Weights of a small image diffusion model: activation elu, 395000 training examples.
Rows from block 5 of a small image diffusion model, named by matrix and row number. Rows with one number belong to one channel. Each number is 500 + 50 x the weight over its row's rms, rounded and kept within 0 to 999. All counts start at 0. Numbers have three digits each.
After each channel's rows are labels from the 100 images, of 14848 (inputs lightly noised), where the channel reaches its highest value: "top examples" is what is common among them. Only what is clearly more common there than usual is listed. The data: small renderings of single solids in any pose.
# convs0: first 3x3 conv (model.mid.2.convs.0.weight, 192x192x3x3, standardized in use, each kernel summed), inputs 0-191
# convs1: second 3x3 conv (model.mid.2.convs.1.weight, 192x192x3x3, standardized in use, transposed, each kernel summed), outputs 0-191

convs0.59:505469592417449570465512461473472497423472493461493449501483488470454463517470540505512471577504479520507490466543451546580566533562521361495519522418497534473470397519547469509475442467497427510520523447599476515450485481428531521479512521453565533507456522544504533527495477549527536527491540612447489551460535472507584411551456507541557521615560541439519567519403462405564606527537575509490461509520456579474424460573468511490479556460589494505412529464517457478626596423552444510492582509553570570501416549506499461489418498429357519409445446470467560453527457467579518466
convs1.59:544527561580488428500507495479493401547491450538408502508593509563537524478455496619614465512511487541583450480508514505420464513475382492495475466529461469452503534452517408525528539490529542487392490504433503528573494529524496572396531521422448471446560498471452493530502549494445385463473423474587509405493569482450546570456553491524542448520403480514518519476391531610630545487527561445443545438510517581568501520519507505487496544522558492481292511500445458508418541515429506476513511508451547546533529435503445498524513551548506497596568516437467518532459528465526490486
top examples: blue

convs0.124:548528482503508567527497554543568501516470570558512557617491540483548552539502445440451442555529410511444445479501426500573523552375555446521437532502493514457494495320558558476493502513499441463516509502527480467552424436489525515510379458452502512472438417474431519577473519490430501498574523446504458435538515612486434642524474431423481612484510472542553462448434511475417568473510431536548548504529456476498537541536530419493567557451542523410469475524569496510435567428491587534496515536470624499516548532531499523542477430523494461468403494555528553454465492533535421528
convs1.124:400545618568539459523490466461456539479542520516539404383470468440485535542470436549496549460476592551540478493435488521554543494557479490493532587628613458551501469527499536459556556381498433413448475468503471581469511508514494457522529426515445481529512416515501473272415502526494448499509517448479543523449471480465498532512528427455490477584514508561553425460547498522419515550576502551474489520549506527525550517548460514530430464495493525593505555464472568594533447493507466440496417508482444487471562596543461582425445498501438458497511459496512455543443510495496541398
top examples: green

convs0.121:447447468549507567524527459429547514451600421507404578567521546613500433546487510438451481413532489447530515490366504548542529509515517442484519425456459479436505474368466471474570515496494411496606462440388516464585523550460425507519506479471519466490539446478490556513514451518535619397560426504489533502473558483518484546563555532542565455566551472562509486536475537491478548515522526538476427493596551433489542446631530570571543585534529443461447487502541460543452489478499494422486505518538524503513586524546452529498476563410422565486398478445449459472501456565444521546
convs1.121:494493501489509467559570653522582345524394525530434495371511508414486516476382455521528560469401499387506479438499467495527552494436556505539472485481492528469489527595485513521466582498561507445437477531581468480471456478463565530468502522568530558445405497522524519414349513489579493632494483493507493434475463479548504534530518547464518485480509483499527407479512478532501597472590505503550545463502552495535497546488487448477425511545534494536482547466453449555455517447440524509472484489346474428391546542481577500466450494519520388434465446501448499511456504528511552535
top examples: metallic

convs0.15:578538551521497461538539554553454553589540581548485498478628458500476545366520550512540524461473498584532563532447485578508491570576597614567541541452438425509505485499457443467524511514424561519491468553497537508434430546584500483424518482553503435518548492398533501539502550482460548520487483472457462503535592505538473535515505489414364486429471435457452484406414488393537443525506448566464421489485475467495540458545480548523532480534542494509475506439492558450396497482510471554546490573565378476530560459478526514455448378459559545602434497501487411480474550483478519470
convs1.15:449442513417562501498473491512511468455572532539532551533522423497499435452496584488489484601619504555478534468488456474550503467440576493497546518455543512485451523437441591433471506517473487543460496490467586522546555431492514438529601549530423432507520496494437501527533474544545508579464620529497562501436565483458574417583525542501447465480599534355457513553575500391515465452533551398505464513489533474427522566433587465439468506528552493481483555531531543516563508560626400545527552476485508528620444475435506510547474452462406544435574517509512560474590507467508493440
top examples: green

convs0.106:503520546516516454489504522525475526546566517470576478503475518462604541480467460570419476524428511569519507567494459446524430462487558475458471494539557505524432537548489593457533573482577547424517581440546460556403578476479521450480544495520493423555450535493419502520488572542467422484435542538515408443462524501388495521615518521506402399511468451478492526489476628473427460492514485414456550444508581416540540557446612591487540503508452469386524487411468523462541463563564428519490462480449489577542556482479532511534593504398513547436459447466522465558482553489559577429
convs1.106:485513563602512533535433573523539400508459439644544418462497466431520462451458505437547444440514402546583420540479502473426471434541386469565544494377505587490552511476487445536453546494488514545479475576445531506492516592545520517478522467447435647547536466631458423421479508491431537479548580505523462480563584489520402480467526520523522440530448432506523459514441501539467485463535528504553453449432463550524427522501526499504462468603475473470507550582510406486517559513402500525461562513529505518478479486425453512537527487513533490523512497575480494455503465589516631491
top examples: green

convs0.52:482515573445525457469515563536532522470470539470514402496431419451448513501503566435508490501536499401489494500551500516556502530457489569547473509514422530481410458390487506497494544472460510479517467492496370404534470503596558492462590532572548491529465489636575483625590474466538579526462589430473459538473418382530554508472538476479491436400501534476493464624586483492428583482610572449455442395551567562562560491526511543513459502455491414543475485544570483513461528533472539484536507519515543407434476466452521569480482580513467483501439542534487529490490403509474517527
convs1.52:520504404534537491385555557437543511472560524405483494532536451528563511460439515440554563452421434422424543443462508583478546485509442470404452530591513540531430484510559432484550480528472508475544461479500533598464566467479457528461496489542537458449515557490465505566527582535486463507536488564574553457437582499433377574595363543484583530526483513452443583484544508486597469498488490485435583587494547448463430553424558519489451490439535505511605466526474612396525518543558560483484538443500525473563447550447457479522610527529455490494474430467523544475533530498499517496
top examples: green

convs0.27:521526454460532528507472510479519413514481503460565500435485427487514538439481544532546432495545514483578440559540434555513448525508551529465569456530499450517489488465491526516568500470554630496444566511528539562581411447523400518502475511500460534502530481489478507548580442440548529589479461507594472541377481491629481463520566547446573567528523529466519665433494448526606455511425500451489545549540517353538498387485545475469507564480478567517473442532474446524443679506520523540527465490429371549515475452449496507549522448454487473472455499451477461474447460508494442492
convs1.27:534406539517561484488558517481544513543459457467383500525523567498464446569531512556534522405496482531465484501506572475485523519511503532543426434528451444513514495468422446544418493537458447592570578518555507530450449500558518436508499530468513516551662566479479474572485524489531489449486546550447391440577405544498545455402490468543529580450493526521426534525484461493465377453519463524449457480446413506457581492566463486542509529463493586397404533505470447489603433431484454354427483490582529489504609457538586406531510535506537544529539526480506472456549551463487523511
top examples: metallic; sphere

convs0.51:487518386421585473517501501448510553529546453524480538467479570497498403546547461515522540433487503484497512422520543504499408485519590571551431411537523572497605444556413539484526581475549609576526576503510554518524493450582420596529483461440466516420598477517575451522538464487517426548457517492397559469460396559451394505551472560467556497498468480473534552358514396509538407515510555513475477489489523494476411438498531478449613434431441483527520557480446546506558532555483425485580431547560510512528514542501511463540502525439477520498567504482476429502449492508440522521
convs1.51:518426556569499513487539472499475458488533517552508501509572449532456476518416584513498518480502527577495510519467485525557446492486471598421486468427375509489423525448554547551509536510469483530505508589574502442519522518434503516493452531543469596469474482459337519440576398490494485471489521525587595512490475517516454545513533530548535447470651438612418525585549489504477468473474475467469527458575497546483385510538456494627501432552585559516368478409482561464495505494433500519530522468485505564472456477490606505454475511667484491481562493463430506431504482455503549517
top examples: metallic

convs0.117:480430523553486503399517506533492529431509469493442471491480479489607574600560382508449495508512539482497521513545559507616521511460500507461544514422492541541591500288522462497498559587430576458531488462471480514588519560565579549526448491472549424475563529532507497459570449493436531489478628552465513575411636505455560447477521461537439457455426489488462362410529498449492528485472567445491485514548516484434515523450503538601522423517565488518506490489480534516502506450451489419512559541488574498472516489536542501447462468463499550452442465555535422471516515522548409514
convs1.117:489549574435560448501542476519329622637507466458582472429513509495473478453577483511437479546522538510491483426508420466502509514453485555481520456476557453426593553504434505486546469442528475514477473526532526526465482453501422482524457485519477474462492495434512450498555418590509501524596371490550517520537410536576480458482538420510554499547514452503568528409516456451494460505548495391456560538558484565542381592496565509435565535488526534524435544527551434549554527534590488501434416460568471554511466548511518601486476531515621477618518447521454515524510516496540523500
top examples: blue; spring; cube frame

convs0.131:534570552495477518461543393508543564565444552486580537514501597436504469496424454540513537561500495574521471489540477481483438471501547489538555373416429391492586438424477549569586566453451519483507556473421451490492472477495492521588364499491467525423544496494523452523442596384422516477553483561536458532367473497519515458448562564391510462498542489477569515428471532558478470471449460550585469494521544553459497505509544473484532497480459439448545559529451489531570558444525566524494588423391440537484469482436488559469500554496501543544542509503527590572543479576549465473
convs1.131:508527474540488555544525405522485425464524515559530477574530423449471632470485495616481452532477591495486527452469564490493476505486511437432523524474584569451527512549511469493501502515443541433427509566509487573473544445433519492501514527518458499521457444480494412479441492490504496522538463430495604427520474383515520462572476542522464509471477488544565543477495550501430507486493417564491506518515495460463471403503435550554404533492393563551576466488601394478474444514518547464523503498485473401495479490573470418466506404491383534518529455575486410557572386609523433357
top examples: metallic

convs0.152:432538574472536612536483468513487501562542499565491500613565513557525526521474401579410532536493422546540497429494430355520507502572506460592528500428520543553521512357483517560525526456533461495541604485476560462469581475495491477529419414448432509429578482568406415511442488573512514513494511564491439490459443442522572524533537489521409401463491502469462463464480473442563534529502524561471496499472425524498429475475519477439488469550459465528445566493557564575455541486502594612502465501454539516478544462527499557408406418538503480602541472501526534506436517469497577489
convs1.152:485533511403406413436493569500448535474527478508466558600457431567538474500490543448513585547538523480515479470435523480481596526499416535481516541534494500595387482522532556470585494419553569467495506530527539450513439530477584497404513479456543580451388486469508501439395597502545471433480449479481489604495491507362497469420458503476408501515510541483489509587565461492430475558557512505498517531510496542530527506522495461543368500478508566470597417484441407486501410520484435484498505480456531495481496624432601493500479494538556533476566513487556390544523464402499522497
top examples: metallic; sphere

convs0.91:454464490463564423550483549557606548582536604567424471571525516520520441480404400505481662428536381520449477494546525491540510560540589542524518495520496494533558479429576512577474479452556477510433530456408564528577577516505534463511482487501430522514491497510442522426555603463527488540585402546520519512431508486456572555468467451429521485448580535511453421472479384456461479537470461534602534486481486531411543494427478574457504455500516417433505458503527457543566538444492555502476448517450602472466559515483456497516472500487537497550420380455482505505516494533455532533
convs1.91:560498675490495447466617388423444472497538440482481394399459536455474585520535525364518412566554549517495581517507531448513447463532487481439457519521510420512483485590478483484528537508466496498523485598466520592457562568459467485510493556467557567423572474429437463410472503451440479532450497499509551439538524526548419512549553465516637538532504524454464494553527541449522416432530535514471564454415465451490437488563480519517452500581539426477475451548393495553464505549455516479486563453503460446523489488455542461456445587521453466533549461509531560524487486591471519549
top examples: green

convs0.171:555487590471529537467547600458565513493461341452521509555574482549509472495560553486494531464432520454477483504559446472632543484471535459530489518517464450494475443532511536486477466518427515516469540505488540462524427544569481469536460454519478487536512572468434490403498507543517532463531474568420596508532475525390374502518425442480584523464569453423454436565548494480428462535422549501436623520443513438525503448493471613475522454388545504539440527491435557564547483507472484503568478534467373589516548501465560518555495546512537510453502488495519436473424563486630585458
convs1.171:513511408394481528545517477572494564514599476518477473511462482546478567556519530549425484535491504515497445517497535504452495426515377528443528457543567437546509497490512434475511475480533439543521484480465488559489404477438461570471501504519482475473454587531525517565600412557483429504519466509498534464525466532516584531443536503454476571557408530572560577399516488467485481610467492434625543514565508476570535504495390444534472487526566487476675563571443459468443530452510460485527550433561600402499413517501408567510532506498523496461489486530553481494489494525329471509
top examples: blue

convs0.156:476496522546550543489540479502490550605522511498486454532483494521525473411495457436496494557552451569543437524526557524461514545550472391520446592502559494564505440604455528576442445509554444642402436494467492596471458451450551505472452528498544397537509469458575528529468478494472505579484541504450512496407506427481641415443492581563596428473553491455423400479458416470477452548488477438510468536491533422474463453523415503536574562583487600404504451488513526546505545494496424494622523502491560524534464520481520533464487535426462554466451469482589554501491447495564518470
convs1.156:503457487578516361606428540510470504501513517489504447573561530615497545524527552616487445445441522451530549506547439412385498451488470524565458543517472545468510514504525491437451498520513529506546494507548496641523488464583530484533537478434496520462491509482473535524526531525569483473474601486462478493543487501502392489512522500521484539601454546418546529590569532545448435496527513558405517454482526358486369486379528453528590450483523492504526373527506523526553447456461448533488510587518514596518569424567505546513483499498518461583440416500513444515518536479433496585
top examples: metallic; egg; sphere

convs0.157:481492505512503521517436495461443419432509465589549483475443582473489449481538427497509543564453472542510502446438444487487622532493495512546512525472464531509522397356424485550516465530553480499490540491463640524490565452514523525553466494450461449562542511492448482543545422561523480529431542647593460513483471510474604421590527490632505483422596506510532484402485450466493419525455500512491466479522515536462610556550481617449534492499431516418436461465462541554562506523461515472513507432492516516581505434522438467509449515549498542477524660490500462453539496528438556431
convs1.157:462485538493487447505494564523519429601440563496477559496540436595500567553493514472556474496585507374479444467503500542417482565462477516511540537528569475516493542568460424509544529480523563549486517504488527452459550524469458510553491463526455473531464630490481460471494458438520389556507466514508525536614410526417430498413454500399485484621486569534512463537529545533503550451435507481485498553539614428429486520488479520610428460472549534550617397478431433443517537501558615500451468597434479528451464507612573484499473434495566497465469448563501512486498541441475420511
top examples: metallic